From a checkpoint of a small model that answers yes/no questions on an image's attributes.
Training: soap at rate 0.0029, 7700 steps, batches of 64.
Data: trained on rendered roads seen from a driver's seat, with toy cars, trees and houses, 145000 training examples.
Rows from block 3 of the fusion encoder of a small model that answers yes/no questions on an image's attributes, named by matrix and row number. Rows with one number within an expert belong to one neuron, the router's apart. Each number is 128 + 32 x the weight over its row's rms, rounded and kept within 0 to 255. All counts start at 0. Numbers have three digits each.
After each expert's rows are labels from the 100 texts, of 14976, where the router gives the expert most weight on average: "fires on" is the input token at the peak. Only what is clearly more common there than usual is listed. The data: rendered roads seen from a driver's seat, with toy cars, trees and houses.
# router: router (fusion_encoder.blocks.3.mlp.router.weight, 8x128, trained with AdamW), inputs 0-127
# up: expert up (fusion_encoder.blocks.3.mlp.up, 8x128x128), inputs 0-127
# down: expert down (fusion_encoder.blocks.3.mlp.down, 8x128x128, transposed), outputs 0-127

# expert 5
router.5:080104146074143135108134049120151152121134114135126082182094070149167112094083107150152130079142158181097141130159123132170141116161115117163146069121061165111091079132151102152096117150088098167108101180168105117058147161138152195130085193109142106123171138136152115114167083106121141022104171112117132142101134105124134158134145092109188099162165171074117144108167140146143150142132
up.0:077147166108163147084131140100086101127128136148132151126153154136138088148153122103103137106215112177073134166115187143152122087169157154106148123136158144158128157093141145106141104118166186108135111137095117138182152130090084129124118103163119102124145090093150125097163145113111072151150088096126205168080138069163126151085151077127121148163140002068174195116133146108150119088145
down.0:136125095098075153147139115089191130122097113081109178122122067165160197098116188188116076153101148153117096154152132148127134126149106083157096106113160191097183089109152147183130048207162131171138145178061082146097109141137120111091062097096137107123130178111137142151148131165172140142112110177125164169136124099116155159122118120141124104136098152123101079135138154070178153147116
up.1:121129177140134107116110097089137142097136135143181135146145164119053079183197110166109116104068105165118118125129090190101115124169136145167174127093119147114143179128098090149115118137156090090114148162117121171148079186134147049148153069144164097091187057134157116127138110098083156118116146056078092152125121134163209137118159133188120149131153090185118154099154138144126144104131
down.1:152118048174096152115129162150240117190179097107093188112200098107107124136117129093107116089152140091153169143098110113159150103101110109126125144099135084149108120161155166116131125186127091132113148112134155112095116075171098114130174145090126084108065124128105133179077147186154129168143143110139133097112206169154093088169152093080124119140101099109154097152130067105138154102105
up.2:161104109130144068101124150114115151160131102168141162180082153116150142127121079071120119086121086202103116150117096095157113164116095125153135113138151145113205111117167130130123200181122073113131145102103168157182127140111103121111152114107107127140099099082092141157168088100071137172093126145134126209163092154062117039158180105133132056165123182144071111113169135135117129136118
down.2:140136091115076079155102118141106154115093145206119139152128142144100128161082109094169124105102138091116135127168129162188140048150116092155119123142157129150106104137164150130160091107142134147114133197107164200083161099152076100116112138123129100099159109152150109121094056132149151132104152101101150071066181117187140188157194108147111174095148081087175172064127148119095075130139
up.3:097158145074156121166127099144095134176174102144126107141097190134069129095123105151110179096105143097167128181159157143189116244137129090143139092109075132157185084123161111125130139118068143087151083151123118085128177116137126087136181156138113069144149092227174074129154113114165134143134132086129097120132107090110132074081119105105103105135131150143118135068136108115101155128157
down.3:161167070136094116166087118166147143134131128078118161136148091134159131153169131123139109121141149139109108141154115096110168070123045137126077082137101083128077096110157097149111140164127102109116109105096145131123134042142144025137139154099134027095125131167091161157076110067161143139118130114124086124094123084167133095149148174091118141103098118102167105109155193098122061174113
up.4:126144141083183153141063073123134129089106142130125130173152078073162111143055131119129110143109126095140160080100084105160139146162099103087128086187121129109157077093162164118188142107163104130101170133128083128118146121160155180142177097122152131158096160094147090137128145125058121125077146172121193168096117038172145169120157115142066148127180141120108069123166124130162122097174
down.4:139117061098110091123114099162202144090066138153097176166177105124120151144170093135111133125242129090143115161146156140145141156160139141068118088119139140155105056101122165130108102127147166129138185131079108115190133142107093160114119159146094153148065130144161172157133188107089087102089126141176139181119110167095145066119159158125119093098095080136093152111146113105172162145126
fires on: "dog"; "barrel"

# expert 2
router.2:125122046140128149140149123159105063126111139096115122099106103113140102112135107164144106133101108069116129159124150130099096122104135134106110147201161133127123074052184123195200197168121136144133187077134179119166080144142140111163166163101174045145036103101099134106157122122150088144133120167134150165136150117196160106104092147141107137095101101128145102131140124111164176076126
up.0:152134140106095199167163140080125159139139076090150132093153155050142154149181130188153089129142169111125100105123131090084113079097171075144182122123094116124170149138144046110111177151128116082123154124104102163113087098156151087134100139177105136113091084111122185089119142141150149149122084142118115184181058157148140173131144151122124087086088142144147170147074138104127140121046
down.0:147135076146137111129118157101149088075121117128155109120148139111112148064130096121100142174123073135132112114126117148101142092083173165114137208180148097145113125121087159134138097140082103123160160129159148128075078168098128124121128102092143102115180061072047101191098092144160114140125086114215107117097068128101109132204066184080127096142090105134123102135122159184123118125166
up.1:090065180100117150172098162070162132099130113109105123120095150145185096152143115180161116080199131201081099177123113114091108162144076097090127125131074184167075118132179129099142134096118117156108131150127185141115078186039111106144184169161116149082054144130147156121125134113127089082117134101106173121140136146084191121104111155099145103159128125115139160115128106150135129162138
down.1:162126156131133135165122087177174114138132133142169118162116147107129176100122098107132059178097074161147107097094127103148091139129146175129126134118108079115175132138102135157119132111145155094160069203109115191093138124135185139130076115181156112085101126100107128109150096109117153146071158115108080151154145182094083139088142070136146201178071183118103167171182090170100137086083
up.2:158147108125042122127146106130081127160100143125111080109122133082156134136109161202073139191168099117144134166079200152095128060130114088085119119114154117132139122087111106137176074136151149101103115157089176089160149122087091104154087125128117159125124116141146114118176117175192121136162099112132135129133132174134187193153153139165100116140141149093100198112097159153140148038066
down.2:212132123120165118146136119145154092099152169125113107063140163179101167092094083142119118141105153174095124146168147095118111093094123087123141065142144175112113168184097121129137139148138137145158153130075120173089154089100167145110148136152171096159101048039141127131067097102126109102110113108130066185184099162172101102146139122131082150103105150133124156099100171105095052168137
up.3:126051117107145132089140131109100101108132107152198097125119094111142144156052145123117117116089128140105109133109164128129161144165112050090128156084202145108096104083134161073079153174105189120189137186125110163154187106112111172137104182089141163133133167067137059156150175106124102116096102158099121174128148186104130117182152123151105122092137115102141163095152155107177160164132
down.3:159151134127101124126126138122075137147035167061105126131186140186138067111130120161166164105162156110107148097127143162100081093081083132159079155142111113128135190133155099185073138172145071103130152097106140160121110152097131124082072098145126141124117021138110142169107082144139073151073114147071086115151135120107117138130169092156132117142145152152156185115143096176148129084140
up.4:134133149145198123108096139122134129090093076150153104154103120163164208136069127086139122149125098132159120115095121151094135058146116128123173138143161165071110098127088164124142096147129074198177152103119059103108112172105149140112096143124118107081124142191136118121155164110089148144197139070176178088109130078047122155134088124161140156180147168127122121078158133160160176091145
down.4:081156132159116103209121152148109150094190112126173108132172165150110148146100120082167108121082152140182099062153163127116157114131146061111149180142134148090094109107104142113126156119191121157131131136133080141148091098132142138067133160120162162155202139117105188060097153079131128143197107126079128101126101104056129132144117107142197116093134159093076090133104147103134148079177
fires on: "dusk"; "double yellow line"; "solid white line"; "snowy verge"

# expert 3
router.3:099111215093153149117113125121098150116123107149148116143183030140094158072084144191123140111174146150075158133108106062179214150129130162150173113116090114107114108136136130098139131117121119164097137150145081121134184139130146141125101119086143143101120191129177178092155127114101132128140188165136122138078077112069093127148156149112195069114079148110146079150151105142126121079162
up.0:149082071105149140136154146136078132150111097174131114148146090123129147079119113126143097122111099135148141054109085191165216162133186130141132114102177101166145123106153102121160065075164151105105135157093108209080112154117119065140163148179129144114113101129153153120106081117112146080106131171136175071092202160129125149123162092104136168166178140115161109088186175132109101133136
down.0:038097167150122123163069156132145085176137169135081137124168130157164151168102155160093140128081101132150130087143124111153161114153146094151133173137185150091101134149197090082138125067087135140145104124123168087100113120095068143151119163103158107152090160119116126123185100170169161127186106145135129117187175154136157107162145153084135132100136135184060101101103049169123165129094
up.1:099142150114131109124132119175146156182134095115147117114156118164153102138103147178142164113099103163124197068146106088142133126117134087137162130195080122141053160132135202141198107150092145109109145061147088129134066123142181136105078114129093152123143160117104066183121136121116093108086189084165116062069080114098076114096146108141173091118124124144170189113173123157146147118127
down.1:142072137119082117119115141102121153116182166096103149153137147130106124113146181112135125153100117103120182160112191113069188136070104055159119143169136146060155141061168090105052080108110138088154102107174128089194112088112113093043117076146148126129081129099116130093176090123128144143138109201132132170164149182151121141079158174136122116117110139175116104156141147124119160114135
up.2:111117158136073155160117195047083141115138078111111138084227099113181123143137119155144125150095102112143103077098144160158157122152153148111114079135113110149103136128179135127155133092133150117144086140099132138143157151113123072137205125136140179075118164126128115137127131128100103155173103113170159055134132140064169175141173132078142153117136164083124110034177126176138175143090
down.2:140126156182105113110062197163129096097180101109107175102130130142109101134134075158111097126116160147131130090181144167120116079146201091181117138121126100125104163137143190172126101079079167128111114131119060170097144143072105092145125125165158107167131142169049131114078136077153117104127095108154155081168126172097124108175167151038126133158147167124131112160172105145154098107113
up.3:206104069170098105083088161075122082118191131092117086106124135128190112166124153151122176116102119114116187114124152102084120088139163042169142145174111147158133092161118155168160147131128116111089092108140129117113064066132157160142160147115146091173095165115111114127136120131148164056119132146156060124124090103101155165153183137069164113102133167081115163109084168104153143121150
down.3:162166112118169120110103121137120117102152133165117108075156135160114160168138133118119075158098124193149144129182051134131176088125177149118140117105161101174055179117088157155144102112126089092108127102138143137116122189051176131108130101157125125165125145123131107137048108149178118175050108135135133120137097199146142085147138130062108123079101198139128160136089123178080120131072
up.4:094112176179160131111090104192138108118170093110127120160116128139087131184098172080136097112137136150134090103220068137104176091104117105130110107109135065155127117130117113115171149133125117189090121122114149130108162210172103109155090108113178185151109153042162128170155121181165133130063146152104096153099172090134104147176133082178117105138165130115148060110155116135101115127111
down.4:106152111171095132120134164126186153109154123107146113118082117074127118190135140067147080116127106152132109148101116193134132134178191115118149138143125104123099194172103105085130129142146126106136139121147140125145176090084150096123084132124110074037175199198080120160119075114136156168132121151077134109146153144124131158119156090129114129138164203102108199065101099082119072081141
fires on: "dashed white line"; "double yellow line"; "snowy verge"; "sandy verge"

# expert 1
router.1:131077117146125152138064078104081122082081107136120118141122092164156153078097114152144079119143156139108153113116133103141185100137151193141131078124106168054134127103173139148098103180129120192122120163114110123129155182175134175144076129072110138076158195102167141104166161128106109117114172161129110175100108094063112153124087117108178092156133143113124071121155095072152069065115
up.0:135133209138143154138063120119109117112156129136129177111132154129125130122093146066216166113094131170201101064136131163120188112106148132109109088113128105120113160121146132101134055111089136173136087054100102133130121079161159200115146140083111071109088130116126152118146176160092084141168056126097132166145148107126105163148158106085192079123118058115130105113108136136169119111124
down.0:121099104123145130107151118094128139143148156114103141135138162097195126116158120108093125105140179097111107106150085119124097140226181115088165110131124144144175103102148158156136102115135137098136121159122063158098174123084124088080156127074205196104125097092081114139098186068126144139087071146096140115096169156178109134159166069119087180142174147114133156179070100138082085157103
up.1:160110039187130114150196161139095069124147128104150177060190129077081124110105189142143126104122117116130116160092150144068107120073172160155175154132163125142134101102096157073127137116090083137104150119149078100145065140132133105146170097126149131111095167109138125127148166137104155131142075175129187098134122155126143179186122153159157106092113178154097102138098070146099156068145
down.1:163131100154081099113120180110157114170148133130112154097139104121107162171145130177094105130120058083119080122167152111089113175157166113137206133055133103143155130118128119116182133158148126113195132121140104108129102134113094092183155089187085156094093197087122121144085107121189127126140112123135114081164173155098142032136141130110077116122077163135168138101054156138110180141120
up.2:117102135183172156116176118112071146082147181174104144139155137117107081076150089146173122119092118189132137148074130124150135107156114154079202123119143102113120031108156203119131122107074096127085206149137072118149132112163124136172165083133100142116085160081093068128152159117118168145131097158125117113149147129132100086137127147071106166153191105137118118121098191159125129153164
down.2:159043119194131107134163138143151126103109095141172136128113124168113110141113074109164132158117128107127184150201117121159136118131155104165136132066102186090146138141176054144156142184119128077157029121119145139135083138064097121075065157108119141139152131082139132137177114124137109093107114199134124126124206096121149175131144157083147103110166153164102105124153098080153117116086
up.3:104132106109144150064144084135164141115147136155117182130176090163101192148103142141136114139155141164178112120152110112122130157132177111131197133125083129119149097138085076089126192153140099147093119139115106143175135149127135143095150180115149127136121144130179121231101106116159170094074214083110102133108159112086127115144060172093206117150094043140117082110127113117152154113164
down.3:131117151123156134122085098093151127106132118090136149144126163103129153161091147152138072134118096077132084096171140119074088048115160196186086100121155136127182134147127104155106125150098108110145202104133181124157051121163103055110182134173150137111104169136158187135122097129136119100140165176137123100106072119148129194116049107130112134125159187107161154126097118094073072140126
up.4:086132115115188163162123170141164112142152202152162072139054110107108133151117132170137154117155134066144117095095139158105118110115098082119091142110186169156140158089093105197090144087136095114110137115182107105140141085121100149078094164055099143142150103132077114105127132155197102096103125098141068188094187140107135158152159149091113120130068111199131132086132182111130136119102
down.4:165145110118135094111114130121083152083084135127086105163076134086123109113111141084125138166106160108202159145102176164115112036119126063162128191150142125173117164167156112164097155069191123102103083147130152123138114134153155179151152113164148106146136119182170197123104115131126140156210170104105136160130044132143095120116095095090063079127139119139147152114103117107167103135166
fires on: "dashed white line"; "double yellow line"

# expert 6
router.6:121180110075185106137111123125120122151110161118159135116097125108026162098156170162153154117093075120125118156121166160125104146079195170089072119154095162137123111072106166159211214152134116123110161078134086142162083144133154105139147169112083129176105129090111130141138094142151178106129144169060126183122111139151104182119124107106114139095080103168074153152127114147167118111124
up.0:145075130143148087089093170160171191135172075081100119149190151082175198065163155123077148097067147154117102120079074097157133127111172141151112150137107123170163128154102117099106160131116104158087093121167124147128133101066093154142136109114069085171159173106093144103081160121138126112145139134145205152138162161101123139151142210127118064093116101167104136116105130094125136118143
down.0:133138118144092186139131125126126129131099113135124190156086199175167181122080102123116107094148100102171182120150154142124093171138098142148184146136165112174125195069107114171147133151116096075164135186154162100143204098123184141131131153111089130107100087129089112178132084087215111129125125126168141097112115116157120158103049106128114145098087192158153098153110117129137142081177
up.1:130141132177153135054123144081176107122074116087167098119142087171151092173142079161099121124146119158105098121129008114189108105119140139123151117115169122142073101089168099133157085132051150086098161148153090082119182159136182099175095121160136091125127211092131144125117115078119104125158132160128106139125164143084136090133124120083141110153125107172137113106133168163188098149132
down.1:145209132146080150159095177136091177133192086143143131108146116154147113151083119145131170227146100118102197195159151115127164181137138072127113147060137098103156175109096117107117146103150135105109126163159173113124110190151125094062117145130113094099156107135145167132064141120119111114199146153091108088103096102160151122138133139125149136103117124158076104135200097161097122105078
up.2:059168115085107081148143125088162156094177136129115084092165145119140133124146102093170108127087092204138195089128100120057088141141195092058113124053105133117111067161122174115123090122130121100122105224161158141127156167146152161101150115146117080160141152100064108110136173128108089101109151139143133167133156105135147163127127109162190102118115146106152106158182110106123117124169
down.2:175228119151118154120140138141119129125135149109153140133062128109198138085105132130110167139156165151162104129109147087156141145136089123106131092152142170122130164142132158114142171141138128137078148120164126125153099121098109148170069134107134165110151076106143109133144085122116101148077116146073147212080154139108120173113144205073166116143103158158073023104036158097106154104131
up.3:167152128118064142110101151136111134169056134109101099137134191218119143195169088108128108174145219127116143135118129144121053118137118094116100120159137121128102143145099173166083135151142158077146138182129093188152150107074150113105086051134123147075171082097119127138118134183184142112107137123223126105141151098132123102119113153121159122102129134108087170170100132127139127166154
down.3:121100115149130129093155169087093169119123090125072150111140149168099194182131170101098145133100146143192118088144157142135155078203086101178131101144120107196091095150123119167086087146102135098127153116092106175070110151156139139143165094144132143145088146174146117161142058101076079137177066155133065110173085094138153112141155132171075148082112124139138079110135131160168114152167
up.4:175089129125092099091161109152165119076165106126166093131136149139149063153096106111093155072123112128103113095191136120102105177129084126150127170173171100145120094200105124101116157148062121165066125123108112164128131183148184081138163062161170140091131123087176093190108123132106129078135162102083195107145158140129145083101163094138178133154106193143127147169109098150105141147100
down.4:105145163102195148094123130074107154140076138192128120153115090102170088163156110136125236050175089148140181078208087126154136123106151113113134129154124146110161117135185100165119121119092104164091132168140117103074157170084096115145145144141127119138064137132138113102136076146186140118081171146096107097157095188126112086167145133138177058136111123101134126135133099134106113120092
fires on: "bends right"; "straight"; "bends left"

# expert 7
router.7:124158166121100114157172124194179132163194162084115119107092112088155133161151078177146095140121078123114089134155077142094177112089084115153147147097154127166134140148133107182127113101143148121085144108190143138117164112137114111166155120128124100145173097109102101122056102139149149181120117072159100138143184165129175080081159146165102136176150147071116177126098113129033172178094
up.0:149085104113104111129182090111103114164086056118097181080125213106134118157078163129191126147122102142114154111143146131131124140176099136145141136159155059109118112122140064147110136167081136132104159107152166173153042171137135142138122193111137138130094144077067122163186068121131145154148121137083154148151125172118125179133125102130167070073152082121087170183102117102097151107141
down.0:177146138135141102091156215076054107110082172137146175107124161162130173088136156109098088155139134164164157124164174112113150111115118160116134084138089187107092068052169145074208125081178106140109090120090110110178161123116102113112153093102103135167144135108156120079112140079129107135115122126094106099111124117163175136200174132139107156155185142117118069144164150135147124119145
up.1:162177163132111116107103137108157169126072141083102160115099177158106099104166135130159118134071149125144152008146087092150107170144076123101137085185181095108149135104072198087148103078148114131164125181134128098172097061093159128096085093136119110156124155132119123117155158074164143145138165144108137127060085141134073166127121094166140103174105139122142103114095127132120126176164
down.1:136132109130117116147174134129116140127084124117167141054099156135122128072131147112141092034135166113131181113195120115112093084151126165087139113151049064131068166111109171125151108111139116117119147162106113085122109157129122060068116102109123195164070160104141166187179099144116189124135119125137111131159115145087157135158183126152153103069200094160143147130100158159158164111106
up.2:130072122120164190073158080144128136123101114181151130106144146191174127067192115143144113092104149145127125144130188095167135177117069103134096078104083168176171130127154137136140129048155154162096125171132156121144140212102123157116104113173118128117111134163137077116153064140133116139091145118186134171119148141091117122116110087132062108055136127080112103131118144079162147191136
down.2:089170115185143114122135126160116124147184145100144116144167143196104151171100137172146166144096035148108145077099112132181147146077082159163112134117108072114114129108129085082136126165091113083081078115148058165128114135158151098178116094197113170153083167145107107107095146110159132167105141128076085119105122103096144146143131139078123153158125127136123177043149153197112144158153
up.3:107112098138139127173143146114176124135119124112144099072172144162096074128166101087121098159134100125112138171155165180122130093108108153178169162106097058116174098081104062163144133095132200155103159154105122088147189086176138165100158105167128167093140073123101102094118063143111106144099088078084160121120127135135104149110134072096108141099170144127100152143028137178133168154119
down.3:124152136140146121108146070108131162105160128132188158145115096075079178096064147200151146107095086161142154063148082094057099162140123094113106147163113113141159107084152215113130119137125126077202149081146154161098082131086112149140131101122115118146105206137140134167086139111131095112133087168144107138146118097110154123139079195164140099112089161168099111104203114120107096125130
up.4:144141149164186137158162073165140068145130079117192242150133159139126119077137165187157138113150105063156121189160116173161116100134112090157100135144209124099131108099127120089093171102107087116101135100084165121134096157142095117104138181127145122129094172134137125144151087184112087169134198164137116127128109121102197149140128118172176172134114095146094120100116113134160108105130
down.4:136127113120119092101156082121141102080141186123086076130101148084152109137134091149095196148107104190105146160114160109140070143118126119091174101172110138151124108159092100200095125150124119115202124099111128095133138200134167137070119113095110102120127147114151144042208097139107144125138212145158107113158194100115102088116133134080188109141093144085148106126073126143128161083109
fires on: "dog"; "barrel"; "lamp"

# expert 0
router.0:144103115187111119156112170085107139113135107165127136142166195165179099161130098073084144123175177106170164099114115126149084115173088064127150150112167083118123164161151131103069079092127141097191082166067117151128161113109093072117117057156103175095124128171122111158112133095130076166159085120155164083168120165111142102192143135123123127116178154182165135146088164137141100140122
up.0:096114164141185127062168181097168122135144069123086145126089126163166192204145165090166119147155096083153133124119150144177154120158135119156138094085143081163116109123117148118114134117132152087113176119083154101059047094147134158157135153094165094166194091140178110174143173107111146137101150091081128188104094126174105118117112140171101148069122090130094142134162142159123123162162
down.0:161144095131085085153074174136129137095109092137174111094156079120065066180120136087084164137118104171096088135125087135143121110093138155082132141110111194106101134114101153117078139071142096176142179164168152138132105166101100129115087151125096171130106120124096145166104091176155086112131041148182108084173118180102115139126190156144134143096158190163083106124139138085179126135101
up.1:121171135175135125097119092121164084129107174091147140106106176173113058125144096166109091101075183084143070120140094130084154072089073154092104141122134143118103184103116109139126142147138146178164177124121136168107153095147137104145143128136124131136131124103136107105099133090176082138152124130114201124136152169130106173186101154172037178132088139062078213108097139157107118153098
down.1:188162118108131130156145135154111149134133112163144134108114094151145114105107101091107151221123093164102168164124159161167079168148144140158136146118136100168126169131053216137182094141093163098116143105124110138061155164117151140134131131141103064142123107171137198152115129154106142138166122124065147145151054117120094066085175097129206115166134126158163164103147140170164123099182
up.2:148122164115114095119170078163102144092162177166150138123105114069102139152175137166160211121125091147152141113106125150107110179112107126108142126102135109124108109151086176043145139114129133103153089135127082108137107151167182124182168088140084164108137121101108135082054122060101191153122117150130119106086164143100082109100156167071136102087136119135054071153099137175198130092125
down.2:117103102116110143100119121120171176186103102150109132132159120145173070082118117141116060157082101139156134115200151043208135113103178112094084135148120171134155108135129072127146104102147156105144123146174164118122096107149111126102159169142161081126119113086150099109110156181095180094187088043138122096191097194158141089128142118154094089065116138110109113162142126150126161127145
up.3:134053129174148184101152191133109115110138173123142140136144068183140093177069127166110088142094136166090111181127132106199173097131112126162104097101157109140112154046172136094114172146103122134134124153160121139110110153183148060095132201092160108113102146159176083177125122170117090151099114134113116149104146115168151157124175118198101126071105125121092135082098135089108161121132
down.3:101147080113122118127156108135118174153098191111077113075087169153077078150090108150126160108132157113148182080140119172082096094135105095101148160077157074111113173202087091207141173156083079130134179123098119129117181147080130152106114128096110121131109114118115137112091143093141123104170105113099177137145092163164197092102152079083119084088126153187130138166128125142134178142151
up.4:142063132138124098086090140143119139118154165143130163170184099223141077109157119084117073134142109126122099138083145124123131158077154097158156164109089215108131126191135090144113095182133067128132100135155150078172121159068116089187144124098229127085148109147133135086149083160163132117113129102070157152157101125149127096117121141119084128172151101133168117166153120130120100112176
down.4:078102115137096147127078127119095178148080093086143095114142184086108186121164106156097137171118103103128170110147120110182149071121147161074167152168184081099124064127113168126151134069132183108108100145174137169115139148200090089159103114153056112140121110212108108137124135119131070148157085128157091100099176116142110109089147176116139181121115120142142111096125142145107189166135
fires on: "truck"

# expert 4
router.4:137109168138119191132152149110113156095128118106054137150155111150111123158107203135127129160124122212087052128096162060142166176171114134134104049143116172127099152160108138049106150083177071142112111194124137129135123139142121176150125196070170103068153133116118156150114126104072176122114128112152115118095123105112146153130099123156104086156169093124156117100155087156122167123164
up.0:124076166108177138099134102183169084189152131150184143062101156139147154116102138135182136171096129139126076094116117125194120147141156145164101072066149073149115115112114094097098102135142137208116154112203130103118110120089122202136134172104098115157171139187109128089109109089101164159132126130113157133040158120102107073145090109172147130144091138118109113122132146096082075145150
down.0:150173072117131151135069158085120122150096132118073106121103110138177091125101111130105105092156132125091102123108094107108149070108154081083161106116099107050170153125193177101177159127133137084114151104092122088130149083183094167068175107150106154138169135119196174151142120141141128136147134171159152069108112155184154075143158122144150102117076095091192139135070174128147176146128
up.1:138073137083090182165121044170024164119079073142123124140150131121147095124109095159156116091134179153117066111111125109128117172102134125125139099134104158121150086131130150134101144143116181141135117146148141136108192129169195124139081064104113145188153128157127126091122169173111102174118154113129168101093155126085176183058075122148134172122093200147133136142128114106111167144092
down.1:102168121121092074075043141206117136172119096161097107153116155200180138160140105157133162097104134101109159067076104139153141099148120138147113172175127158140151110109122112161102126090144083088101135138205074140154084076120098128152175117153149133070152144158112159126107106113181083098118096094182168124091106105163139110080146085101110122081119107089160138116138070135119115175108
up.2:148191169173170136083069128180131087107124156144132133110144134132141078111169114134101136138148118159053117137119145119147216111129108164112123143161143088124123076122104156162123117196065138147152151122131125185153089082100139108172152163091116151093105168156125138099152155121110106065071169158142115130181148161110059119145180096151124103162105094098121109212057165127147132156093
down.2:112084125187057180083194148134077135155079132091131090208174079110090130163113145108102116123120101076170102153102136108136121153153114150126114146141110088103143111112192118169168090162093194111142132187171135104180125132147143124182136124144124098110121142140085077151160155095148086121150072129112152137170173156156166119174115138090123134103102126115132064179094054150115087110135
up.3:118078139109133147134102143104124106088085153123160096168189156062123123127159093096127158149109107094138164082122159124160124174151075227143160091128113188087133089098140113078135139051128121122115146180117064108115153216172220113091117106112108116089144162146129144132189113117114120184139095162148174155133094094109103150097126132115148118150118130169085107140094107104096093116157
down.3:170050123109155122105132159132117112139155124118079207127113089191138142128141172130148137132061164187095098098112078134154132129096141143139108094072108151113150099127112073070105115109150131133102164184101080150159146156148121124091117104172146178078147150118123115097112162122144157127136142127177106076070159104133173213122111071100151125103135081099079140141057182081153117111168
up.4:075179145105110152114116148114136128107159121110126119178095162114103136126141137153145152116116056178124078129115143039106129173134146058141166131182098146155084143148107152078135131116141106191178094146094117137115097156141136155116112096097106136156131206120187145117129096131165072129150169191084102150156102147203104099111108180141154145155093162114085134143207075057128144112136
down.4:075105116125155105122086150109107114107017141119184130043116128128134149124111124108150159149088076127162178053086116107161134089133160097088156110128119141151115119131141176099047139126087120142113164099096134104171101105140138085116147124173137143162144138137097189132115138162073137081108127181097153097093119093129122128203183091084161157140146158088104186103096112147151096081137
fires on: "car"; "dashed white line"; "double yellow line"; "dog"